python train.py --model="image classifier" --translate=0.12 --num_classes=11 --norm="batchnorm" --activation="silu" --stem="deep" --loss="binary_cross_entropy" --precondition_frequency=16 --adamw_lr_other_params=0.0012 --steps=9100 --lr_schedule="cosine" --warmup_steps=180
Rows from block 4 of a small image classifier, named by matrix and row number. Each number is 500 + 50 x the weight over its row's rms, rounded and kept within 0 to 999. All counts start at 0. Numbers have three digits each.
After each channel's rows are labels from the 100 images, of 14848, where the channel reaches its highest value: "responds to" is what is common among them; "peak at" is the part of the image that holds the peak. Only what is clearly more common there than usual is listed. The data: simulated telescope pictures of galaxies. In brackets: how many of the 100.
# conv: 3x3 conv (model.blocks.4.conv.weight, 192x192x3x3, each kernel summed), inputs 64-127

conv.163:464436482452531519549448460577484438511439512495440539584659457464482433456470595455453500587464405425568524512535462546478398556457479463500544485414480500503512550497481497553464429587580513
responds to: star cluster (92)
peak at: centre (99)

conv.162:571565559553489545397498456501502448461459431545537489480493513505481495549502547478517544480549458535478567583530546471441483480482485551471476385518491622531574608547552469558533431424476579
responds to: barred spiral (100); winding: anticlockwise outward (69); winding: clockwise outward (31)
peak at: centre (100)

conv.1:496495462451482464450472507504414550477569456485526421485512446452544456467474472686496419510494523463431477575504472486417509526459457435488448491513469512417465464434528585519436566528533515
responds to: irregular (100)
peak at: centre (49); middle left (35)

conv.115:515506431512501357498522518495491549525489508502531536508509494512466472439460505727538480470477492487454510598459463525482500497424494438571458506592426457491460532486477472514554531473465477
responds to: irregular (99)
peak at: middle left (74)

conv.164:495462515441521481451504514455486603562483499523526546383562544441558548486538419510508449567452564409423493509647435515528441461445545534512422436494485429410476524484553582410525483449521560
responds to: irregular (100)
peak at: top centre (75)

conv.150:634492495528453547519478482530489580482447470484445506494483476451470423465590481509549467513480627495500441533431494460560541539464493435525501469490507492548507520547470509480478445520482504
responds to: edge-on disc (100)
peak at: centre (99)

conv.51:561528430450436481530509534763507505467534488544465452393442503621552477511544500487524460504474559435448487497506483552475540475495488534440498499561578461541445523404489498472505454530466515
responds to: round elliptical (100)
peak at: centre (100)

conv.178:529502559483528627567526518552520527507424489438527575639541471526452439422546482459479533490459490572476462545467533540557550423510484560429539458403530467490492550451548512531550536481572472
responds to: round elliptical (94)
peak at: centre (100)

conv.22:535513502467507374558572541554436574484480530443568540543518479491470481496458451492474556524500503521519514505397492417479505509495519420483447488535523544511468502490400512434516393441414501
responds to: winding: clockwise outward (87); two-armed spiral (84)
peak at: centre (53)

conv.103:504525459537437505431532512504481554519486453564553485484482476465434471447542520571539370458450482426409454619407530487482605462476491363544469544462456529479417524526444534431485516461505468
responds to: irregular (100)
peak at: centre (85)

conv.173:503533537543447520559534476563533485465445446452475439470467469495513473488460512520469574493657508498505529518453491483469433425485476450472533521493460511555444645439506423546467434438645528
responds to: merging pair (98); small (50)
peak at: centre (61); bottom centre (31)

conv.106:519473391483487538545505464508538517525444416475411456435503457449533425546458460365567501473399521444554508489504480458498491490548543563530403498530452482417568411541537444482335418574494467
responds to: two-armed spiral (100); winding: anticlockwise outward (58); winding: clockwise outward (42)
peak at: centre (99)

conv.125:569503447467469522554448460464492485603494459449466541546478485509452498475488467462452557558492420516493447483371496488474578491476444486477504460443559519527435544446559456547513485531495539
responds to: edge-on disc (100)
peak at: centre (100)

conv.89:480576543427480501480485522543473448512564515444557460489402459431458547561478522551559596515425464483477469456402476494497491465549483486474503511562582529538523397475481549549482544469446480
responds to: two-armed spiral (100); winding: clockwise outward (83)
peak at: centre (86)

conv.71:555517505515451542507475500539509482402532536516470488417312427584471577549647478505492439417511369529490513642410480504599502487505435516459542493524497447505456501490504481467503439515523525
responds to: round elliptical (100)
peak at: centre (100)

conv.174:484503490470464599503553496376499429439445528475524492638607502447491525562432563464507452504523464458472521488526502413460472540497470524479588453497511494473450613461532430474469490489495526
responds to: star cluster (100)
peak at: centre (94)

conv.2:512405516456497575468518425477528513551461494575481519481486484429510414548418508432432419503470500494502560554552538505586531578496549536484466468533443459476525635570518483493483485454583542
responds to: lensed arc (80)
peak at: top centre (72)

conv.188:488504472426430605518456482480471537601509546608465464419508489463530529482493446379420462541489583545448430470477532522468430598437471636522465487501520455458540504460510476527526602432457495
responds to: edge-on disc (94)
peak at: centre (36); middle left (31)

conv.170:483430455558454492440492501423446425469478513516526417553495470434441495524534472435479549410414456596543514566430454547563509485515454467453564503552391492528497541467502466577527444524424535
responds to: round elliptical (71); star cluster (29)
peak at: centre (100)

conv.62:502530573498574544464494457495483500473547530550544524493478464512476561552532486457539511444496479536480434453443532517505566591524447453457478547555631518417494451569506504461525533456464462
responds to: irregular (60); barred spiral (40); winding: anticlockwise outward (32)
peak at: middle right (92)

conv.55:578459571451543358587475474465497522389476463514511584435494476545493512550496480475499586491485569557517508448475577502412549424458531526581497500482488496563503535425482489434521423472536534
responds to: merging pair (76)
peak at: top centre (41)

conv.90:489468499480436541439564496503504541510564566429513465486497441467468516582465488499459449478585432512471475539473458531530426508463429543433552509441528518512599576510598547515467551559467568
responds to: round elliptical (86)
peak at: bottom centre (99)

conv.135:481582559472512412561549492529628489549507536458536658459436531578421517503463520438477487503554452503479476482543531556424422459452550543497476450508565614496522540549474529529461587472558468
responds to: merging pair (37); two-armed spiral (33); lensed arc (25)
peak at: centre (87)

conv.92:645556480508529436679449482707494498556513539494475458536531477503499464529622501452464476544501505561502419567431438519519592482540510535497507491444506446482539423536516472476515514543460396
responds to: edge-on disc (100)
peak at: centre (100)

conv.33:480538503479562562506586425472548487543612579587510477501515570510511504622524519496463539534501531492535466527525474531544471549517561544489410472435465481520390496392617509576562487465558492
responds to: many-armed spiral (100); winding: anticlockwise outward (58); winding: clockwise outward (42)
peak at: centre (100)

conv.25:517527484424481410495457496560495515456506509503496518519519486538463447513498381423574563565550581568446468442491520472477531441523482427541544428487451455509494547392457484473520473428431449
responds to: merging pair (93); small (65)
peak at: middle right (70)

conv.108:511524443566515520490445519491500488487486479527542516447494526410549581485513483467504457492445463483499567483554615510454529494425587511531477492516503626451588450548503407449480355576570571
responds to: barred spiral (100); winding: anticlockwise outward (83)
peak at: top centre (98)

conv.129:542406528451452606513488451485581505423585456470547468453505500503571540543419516443446522388541486484451504517452421494514522568518521487530502482486513475515461507547596487485509507484528480
responds to: barred spiral (100); winding: anticlockwise outward (58); tilted (44); winding: clockwise outward (42)
peak at: centre (61); bottom centre (39)

conv.23:461514528484452445478504525463425521457507541670461419455551478486486438429514520515488471572492607481471503569489475505513446531485470546516453537535379470482621488456482516455502469395561503
responds to: ring galaxy (87)
peak at: bottom centre (91)

conv.48:448384474556600488480514512434494453451569467569501459607503452452446520603468535469462520393448476528480549459469450456504507492506449439459555474516540521508486510452639481498549433463536453
responds to: star cluster (100)
peak at: centre (100)

conv.32:543520490493542492568542505539444516628444484461447493471425459462505516537493544420492488399396444544570570557473474524509517465464489488545448476562573589507548431510563511502430461552488482
responds to: barred spiral (91); winding: clockwise outward (55); winding: anticlockwise outward (45); tilted (39)
peak at: centre (66)

conv.187:524444485461524566565457535476527609414424373447525544511496461509536521475521422522525464480364579501458430462584450544445517461526411485483451510498508617463490539520440497412558406408499475
responds to: many-armed spiral (99); winding: anticlockwise outward (55); winding: clockwise outward (44)
peak at: middle right (49); bottom centre (42)

conv.104:489458472477470510473482515351487476485448489405525455592630531449473505542425506469559544564428508530519500428450511425457430533483412454456592423494421525460474500458566477499434491519522498
responds to: star cluster (100)
peak at: centre (99)

conv.46:410427501493465479463447558575536504453513451491505423418506452578487465508487525472527473454456518490512566523478408544456476452484497477413433497407477490502545408572571500409548457523527568
responds to: round elliptical (88)
peak at: centre (99)

conv.169:450476471502403409522440576523453444527455442585499488440485487492524513510483368564534542477451406525476490618460491503426556415396426437512469496495458505440537506476476537426472434542420487
responds to: two-armed spiral (100); winding: clockwise outward (67); winding: anticlockwise outward (33)
peak at: centre (100)

conv.185:613454494506518515626493488664498540605515438474505477524432462537488490531542421531427470520405591460442402495553512569506510492547503466479529368467547436503528525486509508603466528459508495
responds to: edge-on disc (100)
peak at: centre (99)

conv.183:471503440499497511449492540462541528538488547415542425402494510444535563450444444494463524542618570476530480609527502487465498414479425449476506477465439465535489427479463515548522509395458462
responds to: winding: clockwise outward (52); many-armed spiral (40)
peak at: bottom centre (40); top centre (32)

conv.21:483539501424579557544445500446513457473564506517506550458439475455470550432475443504457475489580493507455502398466615480481515437445528449483482494430544501534555581540473447453541480412528496
responds to: merging pair (100)
peak at: middle left (59)

conv.64:494463440532541480428471479532458416466517539493549554482439515452481516545508501519457516502520452483504508527541581572628480559508452407499462486497463510491482670449467476453487392583468517
responds to: round elliptical (99)
peak at: bottom centre (99)

conv.0:526579420507540540489418474428455375647480534400546462450508624425550530506540514546466540458467448518593544487550525528460571444545490517487496446476506536532589478529494610485597450559499491
responds to: two-armed spiral (98); winding: clockwise outward (55); winding: anticlockwise outward (45)
peak at: centre (94)

conv.69:498532620403490463461540512540470586506539466495557430496451505518491479550425631532571468477472535525524587515502472464515530423452440454500519548513535462509495462519495483540444472530467421
responds to: barred spiral (99); winding: anticlockwise outward (82)
peak at: centre (73); middle left (26)

conv.100:504505473499447530491479463487416480498509587562557506387550493513493461453530503458475445605516533527400400503498582384570491548544493435429479425550478514451496637487411537531434535418493606
responds to: ring galaxy (97)
peak at: centre (82)

conv.42:524434552408543584513487494464496565431540429504474497484447481426500515450454575548561556528497612522495608482491573501507480502421516513496525482624574553483495464547493467569566510359533566
responds to: barred spiral (100); winding: anticlockwise outward (69); winding: clockwise outward (31)
peak at: centre (77)

conv.145:470488544459491564490446462433534456476495488436500546550530480528438570441421442518493531440563437596421479473489610503456427533479448409454570459434475504521485563491567469459548456407536530
responds to: merging pair (100)
peak at: centre (75); middle left (25)

conv.35:533493463565546501526514527443591467533561435384515469472471503467474488518492471460441495470463514497555515452540458472451465492499458457418470507479538467571554544466492486570468513541511487
responds to: ring galaxy (57); barred spiral (43); winding: anticlockwise outward (32)
peak at: centre (50); middle right (50)